python train.py --norm="rmsnorm" --moe_every=1 --beta1=0.9 --lr_schedule="cosine"
Rows from block 4, named by matrix and row number. Each number is 128 + 32 x the weight over its row's rms, rounded and kept within 0 to 255. All counts start at 0. Numbers have three digits each.
# proj: attention output (model.blocks.4.attn.proj.weight, 384x384), inputs 96-191
proj.227:164110124160172136096096160141158153109128096147139131099101105135121144146147132110128104139126150162153140145158079157126098113102097134167160115131152138123164124108121126140128172151105100090131162137146133111159155120140150138122117133119092101111163154108118080158157159125178133142
proj.228:121112103100099071148137096155094136112140174112145128164147170152127142098071125148145121088101135142126110135140155121122105136123161156128158123113144124176136108111096127082137108162150136116141160129178141137153157162100128137097134123119149175073149145104109131088129126144145147068
proj.229:162092185151182100100114160174094126120103134157127140130129149189184045136186082173199117122153083081097106122080150046141118126068076108088101163117123140110083180128146076164117169112143117142149113123084122047088102128102162117150135048167077117183084108171153216173059092126101061179
proj.230:085141117145104141178109122159131158112137108121167133172160155124120154105079140105137144082129087134150122151176133125109167182111144156164144112107125141132150131095089119086142080158141115098174161163176118125153162169119131169077106132144127125116163112080085138148104153178110142156
proj.231:108107129196151145148118147215153158132151110088212193162111205141189090126055039108144101110123056086073148063077096125153059058111086088094072137156123128130101190157194089191117209075129140167081089085077194061117098095167128105168166087174108122188062089170171160130051088086110108133
proj.232:129110118154167115134145132141119123089081106136095136106085177181123104141114127159157126124109139107119070178151137030131159118115062157128165177180177098103104165091094090135164190147161087110134168092137135060048152125140156109131139047195053087196144137100102189210080136090071065176
proj.233:123093098074148147162105093151128128119166147108131183154098131172146098073104102094155178117100114180139198118126097161084056153200196125159135071089079201170185074124127170106079074130114146121169108145135178155161140134062113123113145169105138154089123125130142088114155125156177137092
proj.234:116169169160117129137135117157151176137128088118123146143149143163186087089126121104121113112140098074157125158160115057102129204118126161147162152103130109090121140074089072095156051163208095101216164169145123081086153183144108165079111100133130107124156096108089220139090162212058076189
proj.235:111095177133094119133120131126094095080120071170175093184118175169118111131101138170112138155188098108057121075091146126131114096148111084049076163178128127091117163183157129185104159082145144197083081084073143150082046093144134072164176093183136149192049121169181159148083049104074113122
proj.236:119176163088116115134108089097110100150137178136135116119114123107129132149126141107141165114123167175107136121111119154111143140145131111094126108143130134144132130151137159126130135122080108139138113124107120172125111117099125099140146157117131162118119181111142101143160122132141152089
proj.237:154114084152130113092150190103137114140130124121091139098131134128120153115169120170126067153121116130157104154139114119172112099123118156160154149129122100168132137113123115118138118147154129103106118115123122048181139133114101166139101122132108105080113126107120087149182161123132094133
proj.238:133107125153205152106097193213077162130085095172167113124134189120184084172128069166164096140120159199154206144106113191109123108184172126125137085145109168160183087153145189127138112158077127121094127128141159188158132091063114089147141187089158152108132135108123048061169145092206157082
proj.239:062130103169100152155153191105173129141097099156116134151174173091114135107107116131105147080138143135160176119127090133092133166027158136124117192068122136063127146114107079103155070174173107117186151165153082110137125161155197150090121127167069096114145131139120140141117129173096072180
proj.240:109165176118098116189127096081128145151140138156117141167156069151111130144135185127092108096163125181132174109132092177069108148157216104130092089094070171200117071141147155138115103116097161147154118106133173182175113151077110127135121230082161176100125140145155084126162115146149188075
proj.241:112165093087104142159120085080157096082129138119059099108116114121087156111110146128129141145119131182164188121152069180045137127226176137127128129150108185149155074134088206102087107130078162120143140140159162199168125139045138122123140166067169166061143152091112082102178119094164197086
proj.242:084153183107085140178082123121114096096120111160146146185165147148148061105119144134083132094146161145118151097087081153099155117157143086092082107133110143181171082170155172177097156088037146168093100105101156175171097091096122070175176178099130164105102125164171098109134085084168180065
proj.243:161106068136160118102142127124129093134104140109064116078106114127081169149153150163164167155107113157131118168156153115180101128130134172158176107161137143124151142096109135092151117162127068096121169125162094096124158151106101146114100116125134131155153138095089133144138154138146080151
proj.244:097117179106146157142133127113138153113124102145155125136149157092136091131120115123149124122141140159105177100110102171066121132173202118123103163115131148159174084149131180128127113106082131162145107134104159193147095124093174127129127183076147180077121140145147083099129121116169190116
proj.245:155097095153142121109143143178118159155120119103144138102125144119150129131144107125191099122099135099155115164140162118174110120086082182160172153124154100098098184107093083106180150149173097078133158151158100052097183147166138165091082065165072070154160137096085157154091179142095050179
proj.246:187100039127167131088128132080086079113091159113111095113063067186038184183129134187140102220141100131108094150163130109155149067113080138127149133170167084112137143101116108130142167148139118104101150128128116094122164151120125166136114099150098116145133133104109123136133136106100123120
proj.247:089132164125107132145136116141114131134172146136160126171169125130132148079098116094103173096151174154172129157173115175167130145122117184195182141146161157087113137083076143066185115196144079050149198176187102145105197201176141191078070092135117137140188155081092133139150175163137115166
proj.248:102102160136112145168123127128123118094116087137151140135150151152135097127111157145131100121173087086099158076085152121102097099084140073087079160113087101100141155169159109161096133084176154184087073096067142137113071091165168104157164136150128091146081085162178138134094096119111119155
proj.249:141098066149093127111132182096130079122077081129088110056117114149107162150177167163098156121125156109171072157153104104147143096095064136174162120153173094076146128101108138135182179157134086096132146142114087128111159122164160153130084096152072055160166143110122151152097181108110077146
proj.250:126107139194134140117111142154114170124141096140147153164136155144137092152116092123157138118138083115096124115098158101150091110135071097092102130148121136125086179173162097186108151091097143158097109091110165115104109088118093100171163125146141140159085112166150169095074100099142107120
proj.251:146130164090128125143118093078133143114085139152106123126131116124129149132143122157123110139132140194152136150148074130124129094167137129115130115152137114203140066129125173114092099152089127099126137124134163173161152146030072112118128200059141196073139180111092090103219136121191179070
proj.252:112140125145110175136150179160136154138118093100147110111154136134173131118119134123122071110068149122159080151160151110114175188127149178178160111112137098124118120083092085097157096160149073074195202157162110093086148154150115176075102097159158093133168140105074179128114148189067111160
proj.253:107151175136104137142100131141117120129119105184157146167134125138139105114104118152107130114168127133115136107119091141118130103133137124105127133137148131127141111136118131137119140124110136129118134117131124154140126126116144125120141114143123132144126122144131131144129116093114148123
proj.254:131151170120100077139108089074104114118156120159099091173172123102123110094158149143114159100174128186093170111102115190151064088190106087119124096153119145139115100161174161170073135112075160155122095109069139149158083100099085086180153124093135139118099139178180080084190090128184118114
proj.255:165138085127159117065109167105148109138075114126094108078095095152127143176173133174158087174099129135154082161154116099123146141143109174157154148158129118104054103066077167093187120155140097088156158177156148100092182152132092183082105096127112107178153099087098136165120170115096077195
proj.256:130142122117119146131137055155142207152160170082139153135130134124181166090113129073134111086081171149170125166165066144131120119136137146147147106169135139160108094130132133136114148151111130099125158130145128120189146121093073127159097150097081127113114186126109124126180128100170122074
proj.257:109151156102099083154135138160072147114155103175112147180139136169156085096137124173120124115131121109110137085111128152121105100143137096121099108120108144120139135134139167144109140095124153154105103131103159177115105097143140117138163129127137139164117092151161124116123108106127144108
proj.258:087178140107094113156067101092100076076133112162145112173120122150113117117101137149100160133160121154120169110117097173140109100156141103108112077116145144160167099154143166139099121116080155140094103109129137179175116113085142088157147162107158146106129136132155089099160117113177180071
proj.259:116169135092120144134095103087166077113157134130126083144133115124126113099117139116090153121110113167134170125114134159104146145160123099104106117109142154118174102149150171144088150119087168165120087115109136170130095096102162082157149138103146138125129125125146124119145093118162147076
proj.260:145118160093144099121141104094115151125123142152093110125126100072084098132162158133145143134122126163099136071090105148099094120149163069081074152100102135156147101160179155160101115084084157188113096101091163162149067111100152104157168175093132163107097133162177111106155082121138188112
proj.261:133138153167164155138086171051106091164112130152159070141122054154126077145160194083089080132178161194165132158141064117082167124175109172113158147167117130133167068108096128092132127181071119069121171131188136165143175146085140129116122148090126195042169132113086097126179149122198144085
proj.262:132135107117154140105134114099140107127105140134132115091105101121084149156126133148136133163144109144071141063076122153120123103149108071086077166143127137128109138186159147175097161087090144185067068085080126148115065087123169089179174111133127137137081142163194128118127089074124160116
proj.263:131172134087120086122157079079098106125153110122098102139155094126124171113159162110136172075111094138135199138135107093084112188167130135127144088079100182160151085139121152114104036137133136126168138127147151108139143125066084112145152145143154153084133139129118149109119113155168127086
proj.264:168103099107149170112147106185167166141170170043117180101101119097128180148142108068141141126027127138161094176170077085122132158140116172157175154136119127114127083095089140107124083174166130083154167121183098110161187164106099153109087137111113133105166107107086172153152167143140117138
proj.265:174143094139157123104145168124138166157120164127127047125120099087156139134150128112120122126106164147148147185169105134135161140107148180176173100122122136148178133089083146086160105189111108060157192172184117103138193164108132174077084110118105146134167132093072127118133161154112106156
proj.266:181132169074125121087196061075130157111113173110105125121139052105121108112204144158082135108130117155080124107099109099152101088224154086098130064169113138141139087148151147145111119098146201150082084086080160149151115092087048081171174124145140155132091114147179105102151104100155143105
proj.267:077120121152116136151181106155172174165169118130152167120112139155135127122117090089123142118117150115173125170166132130084142198112151195171170130124112148109120112062064109075150084171188097082179189185181157127110190173151116184083120135132119139096200129096077128160135182178102142153
proj.268:098138126102051104183127101064156033138128134147120132163113117103153153054084152129083116125113140114161099113135152089133171074109092133175093074190151155193161117131148148131127204118052107127054122112144130096123142140099161161165093120098087103149152086118129128122129150074130150124
proj.269:142106138107113094144128084096081143082215162168141092126148070090112118078137147109153152102150156205099165100127123199118101120192170119123111098104122155143166075127128200113095088132077155142146124124128124214155112107095105127119152215077180190126108169132127092052170084120184181082
proj.270:157128124137125119111131175091111063101089104127074145110110129150089110149152149167128125164140118131101065114100165147160095077146120121131138119158146090155121124154140139138086152113121147133081102083105128147145121109100087117165139113133160134134107125142172092095138126114140156078
proj.271:146068110165164119082145159138119099124121120089098133133109141161130139167155115175125132151097158159108063140148178138200161065148095150138155136242188091093106145093111112134151219144123100097079148118141109116085148157130114157137114076157118136205124138113115119170121140078093114171
proj.272:133115153109189115106105148123101114095139142194097141130107113136099071150142106162194163164145072126082164088080132124141062107147124081070091168053088094150145130193171107169074058088104199197084081063079167160165076069091092057187203145132196165123087123179161121051111076123148139071
proj.273:158128122150146166106117137123119146143066119098124110128131151097129172153154139137114096140115197171091080149131158177182129100113144153140138164190174116130104109109111157121123195147138109096094151147128153156114139155142123126152110140100065161167142173132141100155161128077160133131
proj.274:109152105082129122139126139150134104107128146124123127133119140121133149091089085143115148136104122126119096115123159127161141089103124112130125134126141129139131149131137112146120186103149119127064124104098119120143131112167165132143125076156135104152113096128143112154095142102142144149
proj.275:159105138137217139087106117126137139082087107122113121174147212157144115121145123154160097153145149097107123146084167140158164118071141119121131102122147148131111160134146121161134214126105111131126127151113135076109138115172158118153134066143122109180085126158133160109072132094094115127
proj.276:114085144093094122183132083111154110095181136063137194173147151151082118088085114091125111112105110123156114161140112131148136123165148129117142084143129165156112149130127110118162135137088077140125120124117167137081135110108106117124121095126129139106145161090120111152139142136108122140
proj.277:195103113124161130092156167070158108141085129118085161103113150117114129155148116164154103165097135072096083154123167092200141086110054117082143119202135068139083139152158108163142216125123143140081117077101087071094119085158071094182112113154086099196100156134120164167113123099102088116
proj.278:157123058136147126095163164146122115117101110092135130057091149103109160171154113143144136175088127162172157176164133179183098121106133181171198140097161133099111151078065138085151112184174095077135140138141090092128174152166118174103102077164127104137156131070097095157143184174143110158
proj.279:109140071117122153129185116156152138164110145124111161078089132094057132154094090078147158127110102065158140127148162120149124144076084171188152162073125081075070176102110111106152110135193115100144141122136091081118156158178141171131103086166083080142145118095128120148118178150113097147
proj.280:144102116159115103115146155140153130111125108163118147086122145141114123120144114133149099139151062106117196083106098124156077130169190108097087125092058153134142095129163162150068084098113198175116068112089195159150091094094106089179223202112134163148097113160179139057127079164164186105
proj.281:115152186077124125123098101139104147078144138136166070171150110126122134125170167156107164093143117138112152094095116129130096107171175075112081074125093190170166081146159169158087093109095158164085089110094162153167085093125112090150157166117181169105091122166166094097155092127188196079
proj.282:162111148160131121120053184143131114097108092152150096133137108208148077117180151180136092141164082136129118110137099048130159119158079120111124166131121103108114175123111093118103108134159144133134125135131099066122122123087131127124146079149130106151126139125114143158123111132103098155
proj.283:079152140094094184180078105145155119116143120125179124169167181104155117092078112085115149095107107146098165071108107156097100097199158083082079069121083172163193091182158175166049099078062173183095072108072136172149088060067122078183191162094183165115090159145155117096163077097154185110
proj.284:082115127139113143161104087121139116090175141132116104185141140125126116094102132076135114098122083128086133102082179157181126077114087098125097179127158116104112147179148092160125153082138160179082090098112104106136092089115160076161105108134130126100096087163147135146133111098115120131
proj.285:141095101196180124083112206172159106146090095108159156139115132127129113179131122149138127152122095098110069136121189126186114085082091131152132109116141095092106184136130093144136177120134103120103128131115095078094126131180131130130121088184095096154140098145144143147080145125095106140
proj.286:117137162105101143147128047134145139138178164163133103164165094100100149068090134067118158104148108131181162162177112099092141201131099175175159115097117149131124123079115125103113062153150124095197155189169134094167159172087114157103111116115150099109147141092105147119116153190119111135
proj.287:093156096085074144176118124142179165172103163084179187130149174081187134152118107145105131126096131164176173206190099140170176138212147175172157086115110173115164101116093166070143106170117138070154191181189146147138210178089115163113093150118099136111166146064095124108157146179172123122
proj.288:135159086189098073096114191072133111157125066120128108079141087142152161104170169138091110118155182142158077186159096100125159167138074207159183144144148126176103120096070112061151114174113091058156229189174124143083187176116090171077124109121133134126173146079069132133151180140076107140
proj.289:115146056122105135126147189137120073144113119137092132049063106145114134138086137140138127173077152169164152157169109182173140099132150146161179157144153135094095136101079142119141180148145131094109131120167109115119171134103149128119108156144160111122152109086118064149165141090151139127
proj.290:082154187122099086127110143158110133110130129103163168213185154114170098077086079097129167095123067045107102107098164036123107150096079110101099123109084097104115169142145063147096109092148151166144105125098122080124103108147108114134138073160115113170102073175153177122057125163082096141
proj.291:154124145097149099109135143112085118139104163149104105131129099141126120161170156166129110133116154157086123102094115134125099111146132080089098123120118123159140116148149142159108153094092153150086107105097179177149109093088129088149163141111126163106102133160158107114144097101152160107
proj.292:127147135143126101134123159134089142130139133147141139188142143153154102128137127149127125110136123129167131175169132099137151155126117171170169093140146150104120149094080116081163114182141089089173174156178115126092177157117134158097113108151130113157181140087071144158098160164099080167
proj.293:142124059169134131128113157109066140132117086138125117102124127144087141164167138132142143162172120117132176138150183123134159198077143148175145143045085151074149164071111123088166085151165106095180158147158148114128150173161223159086129138174089092150161077126109111165081127190087101199
proj.294:128161114148142118109100150137129161150136105109156159118130128141119141145163109150093107131103120094128062145125160090194142154083062129131137134124142075106059204120129061125160123117154099111125131154132140055078152143186117150121127037180075055172134114133133178171084141139058051185
proj.295:154100093135129150104142127171154174160124135080150137133126128136127167151142121115145089104117146121180120180175167104140152169106086171171184137155158124119070151086090090107185142166195091084178165164170103085103157179127134182077075078162103101111163175079086156174119180170117094165
proj.296:109083077135136138160152117103161115105097093121090111109105163128116160133079117091138175145130108097152130157153183116092162142115125150133152147149115151103132146104117091117148158139136119109111163137165123117098146142163142144104131153154115107160144099123078143121067139128126114160
proj.297:118098153111161111135152109127132131092117118127129146151155193135133109141111113142163142142191081130124202092097104183110097131128170093108119120080083166109143109152131178144074106105133178174105085125115133161187104098111147086156149148120166153100104112151164102096132098113186169088
proj.298:136071123133157130140121106201088154139124105105146123138097130163136140139113097139164101159128121083135094155130197088150121134135094168149176141170126139118090161099107097123147159142155107089135164129146114082053163137160115143108087084168093095169139118129103183177067151124083085161
proj.299:176111073149153148094150113160151146153135143092112115073083109121098186163147166111152111145068151129144072164173165125159170132082109128165147139119152075071100150099119078145168137142168095100133147126129088080100142128145133136131092103168089082121131157107111157159119168155120078148
proj.300:107168132185091089148111156121101074151115075158147110169156085175137128099117148140075112131173116082133104123128150076128155120084104143171147145188153082047115173082114094125156143133202068096134147141133065069103144172195155188118098065191097062188127068139124163188086167146057054211
proj.301:097162142071065092187067108039089031046139089144099149199170134152087119107102138162103162094175096110108103093089148105183149139093110091069093122087150112160134159157174099167088135076127143177133086107089147112112091100135132090155165090185133087159089141152148167112076076150091125110
proj.302:090156130119096159150137138125134097168165121152153161132127149134074114131077100092113139092133128139149122142135121168162137129094140139141133166063151100150103129107105078096135088155172114112117140132141133108146136127121184122106112137138143156078139135115098105113163144163129136111
proj.303:109105157089155113167140137135154183095128167101097108135146171081167100114124142102153161103144154072121144131098167079177062146109158140098147123134093124131105175136134084130134085140191127136172139125135157064042114161127059114111152089175115102172124138144127206143049101148059055132
proj.304:150174094122125099147067131051162053118126157093135085121112074131103167126188159170064107160128145170101114122135044143139136108132191127135107144107129161155162102102108168122127128136126134119075125130142142160171134155121173154108122142156136161126129115135139079145165125130148186130
proj.305:098136157144081130171131103170117116125157083123127153193187165132146071060100093116108115082148068094113144119119157096137113170132121141120131108093104122085087133125118093117123073124150135137154106113108112076092117126134125143131152118199161102143117121128125171165095113180076118134
proj.306:130150163095134083111150136128090128125098133160122089136122163155173113130148141154123143154113191101071144133109153090151126102065115104105135139169148174070138159148120113154154189121178145134093136087099096116101119114195165106148132084167086116223126112161154178168076136084085113155
proj.307:111086074149135189104103067105181111122147116080137140121115134152116144174089069156170170140147094100035117090102163086121141084110097079109083177163138089076175202153140100178109154105159095179081098091096104088121091099182185137153138080193155094151107080178175169150055116078071110161
proj.308:095168139108086191151150118160153169120135131151162103173146123085140131110068108069109137092118130155193147169175135156087155188128145166193179107088133146129153122085097144079165067171132082086182173155200100158099181171113128151078096151129182134107193166079090131118098167185151150133
proj.309:184081120172140119127108152137115124122118063146111131125129106192113135138150138163168086145158113126138066147162162127169161102098092152160140147190169118092106174082111108146156191132164083084112158120143110078099161158182112156114096088178085107178118125115115153181139147116099109166
proj.310:165084132099154104109152084121132095128166146134034143111098101142105114119146118122167125146143062116119131108094129133093135140135167074103081162052131103140132086146166128182133102080133160193125064115076140091167071096098168135164147114139147118047078141143170104116133101135149146120
proj.311:117149029164132156094167126159182155207102081050106155088098143118133184162143073089123137142017137147126140132146142106148125152131158159149145074135137168104163148101092093089187113158140128085132168098165092087095178132149173148124126105146149129165165094093097152142152151124095137120
proj.312:181121147111124125119158122108103125149121137187098109115150107141126145134159125142153091126128184128176082174173146102172144153136096174169171113154141089144052141092113123114169142147144100081147155145133142080092166140124077178123097090138098085140134164088103140133113183157102087124
proj.313:157136098153146135090173141144167142177125108122169171111116144088129184143151064139098148147078145139125074130112159100148134153126098126164126101167180112142120153142157132140111126126092106108149129112088105102094124101092050166159107105120123105158129163117127181139137183135087098131
proj.314:099159119074105157145141094096184129163134183092111151140141134086129165123084119109091152092060131177164200134137086139070141151181186158164123088093086175195196078131137168096130082136092146115175149159161160150192160150060139149112130189084147185069137123107111091112164120140164186074
proj.315:119122105155103165114139210120161129143103097113129160086133139129123138139105086126115084149092127111143092149159110103135147154121125177125156142108119141109095172091097081104157109155126095085164189139158140123076153156121109151098139115167130111135151127103076156146116139169082123152
proj.316:121125126104164166161125148125140132102131157067148081176123155119136123172133136120136128137112128177116170124100047140080098134181142116108093110114080158211137059156158203136094103106048123134133122136115163199157136101054127088149158193108170164096096105112144070133184090125168176078
proj.317:099127116167137157132152153137162115122146139112144113113115130135123102128089126080113150135141113161158143153156128167091184115154111153180145162159178128080172124105094169089161118180129084091126144162178084125143157157092164178104087123117117133081183147095127108139164181127162118177
proj.318:166074124194154136100141167141110141142094091116150106089132105135110159180139205120170107158111129183169105157163123176149159115097151154182173140188187134087132158093118115100179136164151073091146172145154084110111158179142118164092058116143157111107174176092120095166162177152125100160
proj.319:100147105079054141198124087073133080126164137126142118110157083091121144028073150087056099087093180150142153149148108153096121157161143130144139076106128167157204066133118156126115135114138144131162134119123133126169134125107150131125108134134143139093138116114130105136156129137143153075
proj.320:120165166105075129172133069143109172138160144123149132171158132133132105077086122082112133087128095110156184134156123112082109189116105176171149129109088158102160095094106135091132074140204161080190157142178110095218161169126158168101096138156121088129139061113102139120110135168132140138
proj.321:174090113172151121109130179147138127120098074078136144096111145158155127162160146177123093159140119070099078115107158098127135093066088102118107176161130079111098183129147109144121184115162129138098133135099133078106114113170129136149114089161104073160118122146152140136101132107092104158
proj.322:166076101129146128121107130107105119101108129150122122085146144154137124132136146146157120132182072087138110147133155098170116146108094124102152103091086084135125171118144090124189100117172095128151114126123140051104142128147090141143162076202117046190112130103122165152066100186093065172
proj.323:087115135104082136149157109093134093134169126115108179136117120115099127078106100120132188131108076057104045122080226073178144115077058071114102175105132051089113208158178030177107150070146127175086111116076113057114089092186146105165088058181075048115088081169150183173091137097058053173
proj.324:089161122094099133168127133174074131100145133150141161193129188170150081098101059157147131122127108101083116082099144064131125150099116087075100137113100148096100153121138097165104114093135150172110106105116171134099094112139185085128189112158145135155105094174144169125064073137102134129
proj.325:112082077116113161166081107143130114122116076135154176100086131177127138139130164114158136113106102088130147148128158091135157127093062125125118142169121141070152149154149095171137139108174095135111144117116105057079128090170157120156123094173141064190112086147119185165079130093105066154
proj.326:145118127131144094124126137084092055079114133154108084125108107141095120139130175135134156159176137102105145123097128120141160126141103109090131133153159164125125155136125113130139172128140128137090109102115130098152105111089204094143126058167156139131102075119138112170119118106104122117
proj.327:111113143136084129179099146083156102141127089111155102138151129133122105155147131112077083105157201253109122139123088167112160117226168126105132137160159132157137055164128163130109115145090143137127116091120141203123114123061061084139132174070191223038100187130103081126216110116172167075
proj.328:100158172137159171130140090174186186180133181052126096110141138085171104106093095055126129113083128135154160123130095138026130156148132150142125157130097225125140076120122132139115140119099128106160127157132165154170162146091169138116151140066149152091116118099161125122115138127191170139
proj.329:146164076132095126138137106123157086167147158069171106143131085066137180100101105084059135097111159141135143139129109115101185180138150169161155096088123116172173061121097162076119078157048106115240167189170162180167169157055113155085084195052143146072156130113069107090192144150140170057
proj.330:121145066063137183122114136088150053083121161084090106085081132119092163150103115142133161178072141164151109159142148146087130098109127152147133152142117134129131134124109160119117187132121087113075157123155104145162153130142166130117108161140117113113157114109123083142116156082189158134
proj.331:108138100230099182139129162178160155177140061105195123149140102170124137144127113098071074123134134098149088156149140137161159154114074142162153171134142084098065140093106122112149125137177090109119141127128106111104141124158165134098101100161103093112130127111113129179139167165092080166
proj.332:080151137164136128140103157186112166136142052143159138157127160204173111170120147131144122113127120111138116143144130081094156153076112137119128167130129102067122141103092098136122123134170094126160169112136102088113148126144137136117143106180118102166150140130094157170084136122099098168
proj.333:119178111137124121157151146130114146193124136102125120133117152122141115147147136111087117119099119134110118126108146087106145151121120124096116135136096146118139135121140095138092100117103124134151139103122171143140131116091090093133153135126128153163124112152130132142092104165118130127
proj.334:091175134128098126139126113132110150131137154152141123131158147085114135120128113097088158085128156136191173171154103150100161205159168188165175116093131151153153068074087156079150063180153150063192176151162133144159184156090113179112123148116143169071170125089082097120161158162131178114
proj.335:137137118080116169146141061130130191118144200060074161113145163098112145132118058101159122090089171133139107182162113079129094151129113152144143119122143066158057111132121145111154113153116120090159133123144098124128162110125039130142081125129101145084118163089096144126190160148135135075
proj.336:119133147109125118092125135089067085111091116212077129086074105148140119123129114177172153172109113108084141070072164149128083071147144108083100067133093140154177129147172116178080181070115156189078108071091191148125080097164106082165157168116122140173089086188166112085111093077176166100
proj.337:128103155156173210106088159170166198162120100117174162137119151135128039142121113086104069112115144136085127111100157155162153076153130051093090076199136106094075161190183139173118178069085147151091064115077167132056079057108108054154144126118138118138083142143171089147141099127138094142
proj.338:148127115115139138127107111068151112119125134126103120115137160121104163167126104139142137135105116171134183099131093168107060086180176116122090090174115177170136087160137202149115118122086154130110120102159147181179128125104076134162137186089162174140115145121146087065155115101224182100
proj.339:174103098149165114069148136112152121172100115106135135091095114128125151169172141143111124155118223159129082185167149128172166118108101167150170138168175124086094164109109117122155183157142090078142170123119118135094144139154116151133102089159103136154141212098095135172137156110121099137
proj.340:117116144101128130115138107116147107124126149140112158124123136105119126105106097122129166146145121125098114084091119178131128087100114094107095162118169138107123144148131150153095159118128135178076074111101115179113089100167164107157134131106141155153121126160172109106128116068171182120
proj.341:121193124143081113117120111159100139186158132162105170132107119129121117095121118065092151068134136116155127136141124148130095129116127124131118116073113117166107158121152139143142112137150114129143107120116097110135125132150116131138127150151117120142142175128149114130140144162149110117
proj.342:154141186066140142132063075143110137086147125129162111189168132133166113091167090141126114113144140181134146155127099159109162168185150124095150096138126132126117083142125164143092111139088119142137114127102151143169111110084079103149131143124136149118094148129126121123160102157145106139
proj.343:130124095112140119109137130105148108108100154099149113109103118108108135154123135160134132159108103102068080084059124112148100060098098084079072144137114111153112136177166123180087184090084158186071095088080150151135083093141172088181143110135102142130082103183182142115116097071135141117
proj.344:147111110149150113097157122153138147135127159118101112114095099118090123117145159099161124128116094083091150089088168082152088116114082072061081116139061133145109149166200103185087126071126174182096073095076173086157082080116094067171172147135124112132069101189174151114089061100143129081
proj.345:131136122116090154164108092104147105120153136126129143132141107097118142122131137093116126116099152120164099159158083082087177141122089176156154166097152092134134088108103140081129113178135107083165147155152105138143164143103162158117099107127063111074156180092100155143166175133124125131
proj.346:158142144101118067110140105104100124125132129143093111126132113150135137160154123180128116113125101112127156117129152119120099166126151139132126107078106140138145134109105133102113080151160135130170132126136161125153136145113101172126154119139154141139135119128137148090116128172114163121
proj.347:163101140140140133089111157128129111132121102142122155099108146113164125152165095143139113166130135125137104149146124091126153115126128154138166108182177092104186162095125095121158147157136078094136146123128120081072158140125081163129115093173104136164145152106090173153107167146115078166
proj.348:068132127114113142160122089168118120120185096120157154169160166153171104084080088106143190096175104170135172115132059135064117165186161143135126175075107142153151102111103173106089073140121117121147134145155161167148144159080144142113149158100134174064147139115127107093147146137159169121
proj.349:077198119128116158161096124165172121160113114097135105161144188133123123108086118089111114080074102141131199117119077149100088138147161088105090124072079158135124070158153177178065081092088153171140101119111176184179124095074149054154146197093143163070108098157156099103144100124196160084
proj.350:156084143154176184114129186140150074105054089159082105132116115185095067184139112148171059145131083100084116115075098104153077112149099088106109148108160128155060143151164146186120156113105127153082076097079179071106099086112138110160136085141142119136103091160172127130092137105152084120
proj.351:158090141144146187129110123195180145152129136076107098100103131165126137177135112102128057159105163151113144121134079164100159101147151141113139189143177143125130066139114166107106135152113129126105138110144141200127117148087158106130123120126166183103118148090121137146166124091127158103
proj.352:169099095139173114093132155122102114127127121136131069092099097150099156151147180138121124159139175145175124165177145155160163141096111200205196173175198135053083173049058143059206139204205070059165201162197088125090204187189171191065076087167108112154209137089074128202112185133089115199
proj.353:179085078129196132057124162146105147148086098083176098054091118145122189193181184137155079162104168170139133149163154167134110176103151186172189147111132106108098150097061099064182091169150078063184179144143152101101197156138107175082123114160151136134174154073082092144110171193110106148
proj.354:142144141151147090106184140121099141146131148146083133123142134153158143124106116153126139114126076049147037142121185103179107113072085131121145131153122082096111132113127090109143138134197145114110138148128067066140152127241124139115129060169066036180122085110134150168067150123032092161
proj.355:118167211088095097133135117163111122082127129175148128149109140159131062125122144169142129134163111111089108076100128126141115062132062082076087157178139101120089145169186129178088166067120151198073070088073164148105075097142119091188174087161140136171078149171187153109118086061129136119
proj.356:118159139136120107134100098186086159119156102170118174189135154169151096109141131156152146117140050029113145092093129096122054140073060074114093187066090118103111190151167089179099111086198143182112085110110165072144091109151147104140145075193117070149092083181172182123042117135103097131
proj.357:155126097163193073074178177133113155180055165111053098096111111123162143151201164141165126131100185172149109130127124178152102088130143144129141100135128153157158084120130150108124108146126142107111135136126131143155147120119076130131145119112136165128126125096124071101186120163153146123
proj.358:156150121083139153106141079153161203153115175073066170078131157074127116155147098130145157082071138144183143171177079101100087177169125151167158070124104155159122098104115124100177035167103110100169142158160132143141150157077082148108112152095109147105154161071102141130122153173129106118
proj.359:156107105117142144113146091113170125124141149102101129062125113109125180117168125107103158130101106141175129148163131125141141155149135140144149058125089159129130094110122134114143102139133140098137140137147105136158140144103078137120121155105142127126145141098104104122147141150168138137
proj.360:126154180097088139115150092116153126104144149109180088166180165122201140084107098130121131108081155121148119141128126106118096131095155114110115122104119096164167106155146121134112093138080142155138117124146160120154110105111099094138137178106096108120099110135132133088116101147124087098
proj.361:152165177099140076117124085132065165113143144135124126175154126138135117122168141173130137117137105128106177084113104107092105129155152066066063103147072129178172086180206124189091104079107187179120095102116201158178077114108101062200189184122139161108087102177183108100152045134182165060
proj.362:118136161138121120134123110108138146122123142165104124129155117116128111110146152090132113099128110166131179106111057151066120132182186106098103116092084175153169045147141187160081107112064172146128097113121139183178102096051105103159165185082163171073107132133143083097197103122194190109
proj.363:208084096116179131096117147091138153164087150113130052093101079094098169151167166137120096161124160161138084154153134128183132149116147159160164128142124137131090140079107133099154119168136092095161165144155133103121157175142137153075113142138100117162149140110101127170136149181102106164